Weights of a small autoregressive pixel model.
Model: arch transformer_decoder, activation silu.
Data: trained on small charts drawn from random numbers, 11.2 epochs.
Rows from block 7 of a small autoregressive pixel model, named by matrix and row number. Rows with one number belong to one neuron. Each number is 128 + 32 x the weight over its row's rms, rounded and kept within 0 to 255. All counts start at 0. Numbers have three digits each. After the name is the row's rms in percent of the matrix's.
After each neuron's rows are labels from the 100 images, of 14976, where the neuron reaches its highest value: "responds to" is what is common among them. Only what is clearly more common there than usual is listed. The data: small charts drawn from random numbers. In brackets: how many of the 100, against the usual share in percent.
# fc1: MLP up (model.blocks.7.mlp.fc1.weight, 768x192), inputs 96-191
# fc2: MLP down (model.blocks.7.mlp.fc2.weight, 192x768, transposed), outputs 96-191

fc1.186 100:121139136169115146126131127084161122191101123132219133083085029159095099139114127136171147103093115132189114071106125116191111161131139111116141134149111120162117134119163134081142121085127118136085128175111210138108014139133124158115131139151139159073116134174154110124113142131168112130
fc2.186 075:137160122071130170146091116170067094093148133172086150175134180107120152154149192098100141095116164127129144135143170093095136120168163160169134108137148165085162130173158099151160108155145123115166124158162057114176188104071126108135109104116090142156105162075117093157129103152131109132
responds to: scatter plot (67 vs 7.1); dip in the middle (37 vs 12.9); peak in the middle (31 vs 13.1)

fc1.423 107:118069119139143141091142118084088193141122188166098102133136138120122113129047146079099081117123145131170178192194155150140139084088150144167118064161092140123076144157160062152078095111120100096171120080143137146129102120107102114163125174100116157118072125082113123137085165107125159174
fc2.423 099:146086128115185113147082196110152056166184158154118182130117139113126156139171099120150157108141189151179155134171090128125117099086201116086065138086149096174114119083114068165159168124120139149089085171120193115124087122126155131162201104108169136116093068088186129107124130086216146113
responds to: one colour (94 vs 53.6); dip in the middle (87 vs 12.9); line chart (38 vs 7.2); kind: histogram (27 vs 7.2)

fc1.401 121:149154085147140084090111110126095087095084121176146177129084122136088097078133148119126084164166124078154096107119170150169152119156107099147170130142162099163118162144139128092216171119103126193171098182108177120168092102150152118162084035160113149174077123141130121148131153083160117095
fc2.401 110:123178080149129077086147135102121092133117072118126191132160133059120150084133142102133102095165127161176103130155086167149123131120034081137135138129117027129154182155125133134122134126093125174116099124190106154180150168129154168186099119146140088100168088143136095149115166050173102097
responds to: legend (80 vs 29.9); radar chart (44 vs 7.2)

fc1.666 109:177188101158131105124104125081096165128070149091104114136152118082172133169116153141114139128215150153119051083165134114066107160092117074134118129122117202184107155115134117110187156116138095084123117116112130126144173101094150093128153155099137131118104101124139140157125127100103133111
fc2.666 104:117160153125129092133111171150113120124190161180128117190135150063103140154133129150144183107128111166117089116167087155149114126101094115109058113026182191140140089109136178132068172101061073086157099103152134129133140104094202108117129120105137105117077125100153099183092121083123164165
responds to: step chart (47 vs 7.4); flat (47 vs 12.9); line chart (45 vs 7.2)

fc1.325 101:133148117174123173118151110171205155121187136095114173149140100147147135095098084092137103115124101110117111134151115144087157110133134120065100099135174174112128079094056111182159136160164116130088147097154167029100082106135171182095149088082132132205071114114142136106136185129106106090
fc2.325 105:137135119100196099199080142164144191147121186125124130153098106113122103146168070097132106058156126142151125151154070131179102134074120146154162116095116082089121159164097163142117144111143135102142103145188163146115098139086167147151093103175113136130084082095120143218179155115083109192
responds to: one colour (87 vs 53.6); radar chart (78 vs 7.2); items: five (32 vs 13.4)

fc1.96 108:139114117119141145140140128104083115185066116067135188084080178129122112167159109128099119070096124161084133082146170176142097111195133127150182109124121070105120092131106128109108133169109121151149129182112144076139093143142117115159142087088133127171106159081142130157093129149093116136
fc2.96 097:139110139108149143129081149124120148105171158188115102132144101107104145121161121107183118191116101133182112169150087128106116139101137103074110168126152139171121090167162103075139144086156084089147134085130117172125120133132160109112070166205149179130147138156112086118193161122138131085
responds to: heat grid (67 vs 7.1)

fc1.489 102:107148199095150125166152167163158161184061088124168109099114126113118098156129107175107109150214084080121183111174108122111108101095162104145170093160140100176141158176093172126106098115171111111141193202144137129118124154126114057149115160156138144166168116077044124154038132136085108115
fc2.489 105:088131124105171112159099162129133124148181137114115149082125112088080099113124168108119124151225064114143078153158103138106075120137119127087176153000079109092142123125092137191101151119137078124155149093138107158158157121132088131110115079089166106077107121132160170190064132118132200100
responds to: legend (60 vs 29.9); pie chart (25 vs 7.3)

fc1.110 112:112081156154133151127090126166157098110160164161128136122104153179082153098137138112133137148110125068174096140166109217124137154065134159211166165141142142121091119177121114121134131098135165114129109156136061124130092080126177119136101167154073138191160118138171137122109127171172185103
fc2.110 116:136154143107085135129122093102165070136109173080140141132093123135084226141095115142136127104134187123172091152110127090134176127134170144162145179097189085139150134106074169156131149145141123147121123132182112153169108143103114108077147046117111112105048169108155158064164154109167108076
responds to: histogram (58 vs 7.2); peak in the middle (45 vs 13.1); bar chart (25 vs 6.9)

fc1.752 122:115163147128201114128174121139094130141161138136150176142107126058165107143154149139140177132119103149143097136167157163144165100139173154103090117159118119135138133061113135067101116157124002099108147160096153148175145131164114111073123041130093140141115095088134136080143167168089091172
fc2.752 117:156099097133109136100159142121152119180127097082129147116080135084110083159074119099114122075130096198170129118105085121154160122107168091111135091155125152134128146130100159115199146131128065231121099160144150185134179087111106126128101158139178135121190105114123157114132191064160039135
responds to: scatter plot (28 vs 7.1)

fc1.40 095:159109118092158172077197141119158125102128094172083094132091094112105134122128127108115154084089114154108131170168141145126093084139122122187116131177109162178109107153098109133108103118160139121109101080154108128130119142095079122201155100162160143138182163146188141172128132230074120124
fc2.40 106:133110159154116146076162152115124151168064162148131127161109129138128152137104195142146120140099140108098134124119156108155171093203050134105080134182079123120145166057124090075124103165116174070137163131147119138131145162120202102070100127157115132149169107154225136159093157100115144132
responds to: one colour (91 vs 53.6); radar chart (78 vs 7.2)

fc1.68 104:161134103155118155148152163086124088122153097072117133129069140160170143040148085118104030175179108112116103124149121135077128115107144132118104141076149086173117115181118098142100124161141193140089135131190114153104170055151172105131149124152106119164174133125193069164139164157094133143
fc2.68 104:105112181136087117194130113110148115172097082082116066136109155115105135166113169145145156138100135097107110141065123138071111140090134143095105150096150153217095070066107125106117063124184120165086147161175098104115122121089140109149121133137086130183051098143067159151117119143183109144
responds to: scatter plot (27 vs 7.1); bubble chart (26 vs 7.3)

fc1.607 103:162137176112081177173173079135144172148146115105152106118157111182080122117135179113124156106157114105123180138119154147072153100177150120112177133141132082107066140129072096121118120119136046152143113104112117108124129111117148112133139161157127116108146087204194097159143146184123128123
fc2.607 103:140137157127129095160154055166137133170115082132120084138114124099133137045186093134151123103140057097179178097098084150129092112162090112160178131136103108111164095139100199137143135109173088132098174100168127156106170188182113125187122156124082104095159086210179109096092143094118118131
responds to: scatter plot (30 vs 7.1)

fc1.342 106:160140103122102135058066129101105116123219118080153163156162154166048130109145100144129177152174114108142149154063121127122032133070131078104131097089113169197123142124153117148134153142154103067129083091177112142155136064084105148109138168090162128132050136117147162099105184144123148103
fc2.342 127:125122133161126093132064076163161108090108166150105116107149131094163121096138122123150153115152101151090057102137159099122112124156138115119108128075243090136166043117094171141158148121123060096140015079093132131102165168128069117076118085122214090140125134126126097135120078114124142196
responds to: step chart (98 vs 7.4); one colour (98 vs 53.6); dip in the middle (45 vs 12.9)

fc1.540 101:121092110169170194106086169188102178148079132118159075184176138187050192154152194135137130139163075122100088098103112141121122152152133113080085103131078059088114084192150091149182159121107127175117135121166131132100130165125182193145075107141143106137152162081099114083150116119110167147
fc2.540 097:089151038124168079069121133101129150159155102161106169136162131071094155198079202147122123148149171115146083146124114093151157153171095196158101110171122064138112097120172152085116109089087192119094090106148135111193131129180099138115135126139145087128110123134110043119096160083135169101
responds to: heat grid (72 vs 7.1)

fc1.27 095:139115160164144119144132157109122145185113114113235119110144026135118111140129130151181123155127093117162119103110110156189083164104106105149150128121103091159110120111136168133145137106133090092101141147107216166086016121149114148146108127138113196121123113157108124133096122141139130109
fc2.27 074:144085103106187099154124129209087128036139132175062105147128218140083116143148146114108178156140092145078127132112100139096108070100147162118119135118142176118134097118141186131081173139181122111151136150163055102121188091151100119095173112154164100140161136147086128130178107112155130158
responds to: histogram (46 vs 7.2)

fc1.692 098:149135122125137102122114085127096148121116107096137122135169148116130049167152136150075092145133156133146155112160157135125112104135150147068149109162143172135055037202102137154068118159105138121133194168178155137135131116197111130134103138162154181129114135151100077145031096073087169117
fc2.692 099:151109111155150107204170130179118073145147142098147153163124142154119034089156078118162075088105135102139092106090140109105160139166106090144138143142172174069158083118168149188166094086211046146117136152086133151105123168100089110122152110074146132148082159178167126143143110127142000159
responds to: heat grid (47 vs 7.1); lollipop chart (32 vs 7.1)

fc1.231 085:078168097127138136122114149157104080063144081119161107173134063115151134082109147151138138123047135083120093145086127147156163083144139060117172134133131142143081140119163130179163132094178106130097086091160113163150100102137208177122155131143131160118143190149109139160046170178161169099
fc2.231 085:090198149118146060112151111167058120135124152170132126139159159112155156087169147130123139110116142124138119119158117158139094166090135124135161146079143103128182151138074099117112176150094111053194097122123118154108150116116149105069190141095096121143171049102130125192140126127176221148
responds to: legend (62 vs 29.9); heat grid (41 vs 7.1); items: three (31 vs 12.8)

fc1.449 108:143143127155147134113147124095087094082115045149162154118079160133084107148125088079135117111111098112150065118086132150157159122108149077171192074173125098129111168126126150138131144089138100191179118136085076122141118100129197134169110060138147144152095108149094128114088133074136110123
fc2.449 102:147186101133166094121127135150158107131145105123145212071137106055122113087148102111120092120127160116156176135123124121111145117125073063143180132123125024105163196136092171108083148131079142205104088116156071127156137160141122157161109120195162107129150095101157113127156171091162131109
responds to: legend (84 vs 29.9); pie chart (53 vs 7.3); ring chart (41 vs 7)

fc1.161 113:183099126139128110077064179123127107121187126136100160059139135172103143071143082126146091065139100106130114128139146146112137158108163058160188097114166139150129158119139164095129116134150113113101076098123156105110139168104146091145181059118145151218133068143197077111071110142126105174
fc2.161 118:134062131085096097101116171130119104123147152140115082128147118137126107149125131129132153130135182066090147165102169129138108144095157157125173186189130152161123123123161089155096105157117126137115078099127124100142103136120067184194131100083180153098137134131103173135150135172078084167
responds to: step chart (100 vs 7.4); one colour (100 vs 53.6); dip in the middle (44 vs 12.9)

fc1.290 100:126083109131156128133181073131147191106165112142099064134108094062104073135136097123158128214084140161107143071149144111161103156177159160135130107128121143100134120165155112134139179148162135120158103157201171084135099123125069136132170092132128091166183104113112166154084118115090222144
fc2.290 100:162156186125084129156117065160152155149132155091133118134160108095094170141095169101160116125137170149144154169097163115130143127055210129105110174085137085107182121088109116127213093139067146146118053084107124150129141102153071120069128189157155111137080119122182151126167102058147189104
responds to: one colour (92 vs 53.6); radar chart (51 vs 7.2); items: eight (35 vs 12.9)

fc1.76 104:142149136063141144173124146098137127038140117149187107152071153162199112134086144185065099140105107103162125132123123127095120187123128123119121216118176150110117119117220134085157053100165138140125142129166151141088112153165101117125186071130150122133082093129136136129127158128163134117
fc2.76 083:166119154197132113108121151141076105192146090163127086092172116101080101058140103096149103157135099148081135107100167168177144115132133157165149057113136142160133121110136076131141209132181101164100138196087173096121113139055103152109146178118113149135118177154132116079152129135072161125
responds to: scatter plot (32 vs 7.1)

fc1.418 123:130130121126114137138125072130153116145196126153188136126148101114050113115172187160118131123053051101105105165107139169152167167135160138141171079180174149128078092209154150116114111149136094148131091124135114191187090121101176081119086118190106127171154139136168133167160138137181120096
fc2.418 120:062142177097177116164111044108158076136175169145155083153079106157113148170096122190118108106120083109153166191169102108165142164133079118101118147111159114097171114080214114149102104143121213100157104102165143126180104144087125086195117048124123076170123112113171124153137142056092115124
responds to: step chart (25 vs 7.4)

fc1.582 098:121125171133153090139132099136083109106142146122110177172144106143112115213159159095123153180107072161149118108054150151143160094126125068091103137107060100135124138185120056009175109144155118125157106131142131126056143085107202125117105142092107142097088121137100128190122080159109154103
fc2.582 099:159144104125098200161144150146139107135100128099143190145169120168098117193105116134154111129168116106139143122088167142140134093068136067175121146100061187128177137091105123051203126147131164127105109082111086097134145158128129124123092147122117125145077160153148138116116082201061065116
responds to: legend (100 vs 29.9)

fc1.544 080:138086149160108179098133127108093097106124104115145087137011114169162117155130124206069132111105142099166116151189131079114110114132123105121107094194133133175074087107168151139148219102126159151088165146078104102148118100214137171112121084102107121209156121137126099132144156139118192146
fc2.544 073:163083175099131062158133110133126142161089156144135117105169175150062066145099112080126116166137124130086113129136126099143139159123166170086085134102146147109150100106123110080127049097182145115211058159092151122136060127125084109149124117143124157140091159040103106148147093159147125139
responds to: scatter plot (38 vs 7.1); dip in the middle (31 vs 12.9); heat grid (26 vs 7.1)

fc1.682 117:132097152112141186107116148122093102090104131135156116086123132165151163149089099121105151107170145181137116173125167121155081156201110083110172098180124107121122086126180089137148141153104135131114164154156087165130101109151157097127084064174138136131205144103101118139134131105127114124
fc2.682 114:118055111108116107184156147223137133135195144179137153143150115112112112180097151112128067124155180160154088090063144057099103141087139118099135142188143081109120157129188178145140149129115076175111129149107156151199140091114115136118107143155171104130150083134177083215100152093152086188
responds to: histogram (39 vs 7.2); bar chart (29 vs 6.9)

fc1.61 098:161068103112181180158165138159194120133155127123082128181124078144124106098187111121133190165120172105093126086126097098083072146177191115113169130097126123140176132130160117115158098163144100149179095147070211166078104165087121113161159200124144123165153061138099153165107089066128122170
fc2.61 094:140151087122121103178120097228192016133121125092148098132116163118132166135111120150141104134119117105155111150147082161150155121087088169242137135065126151132107063114176124122101129140099076149120188154120118142153147112135115129128121095172110108085132141145132117161121138089167084118
responds to: histogram (39 vs 7.2); peak in the middle (33 vs 13.1); stacked bars (32 vs 7.1)

fc1.586 123:125155132099166181132026123112125031121084064110133188164063147095084108152145176155147093125122115132160130128208178138131086146130109175122106153172143152120143152100115171152104165112127138140166112158137131123129071118117151111125130185100124152092154103136159146147189134139143114113
fc2.586 114:126129137125166168082141064156138152136184103125152053116178124110131147133095117171112000120143073164134236107133124185135136124119107077137186153070122106071128111109124183061118127153135116120154157137168100145116136170160201113170108136151173095103142054126094148078124129122126098174
responds to: scatter plot (60 vs 7.1); peak in the middle (42 vs 13.1); falling (33 vs 12.6)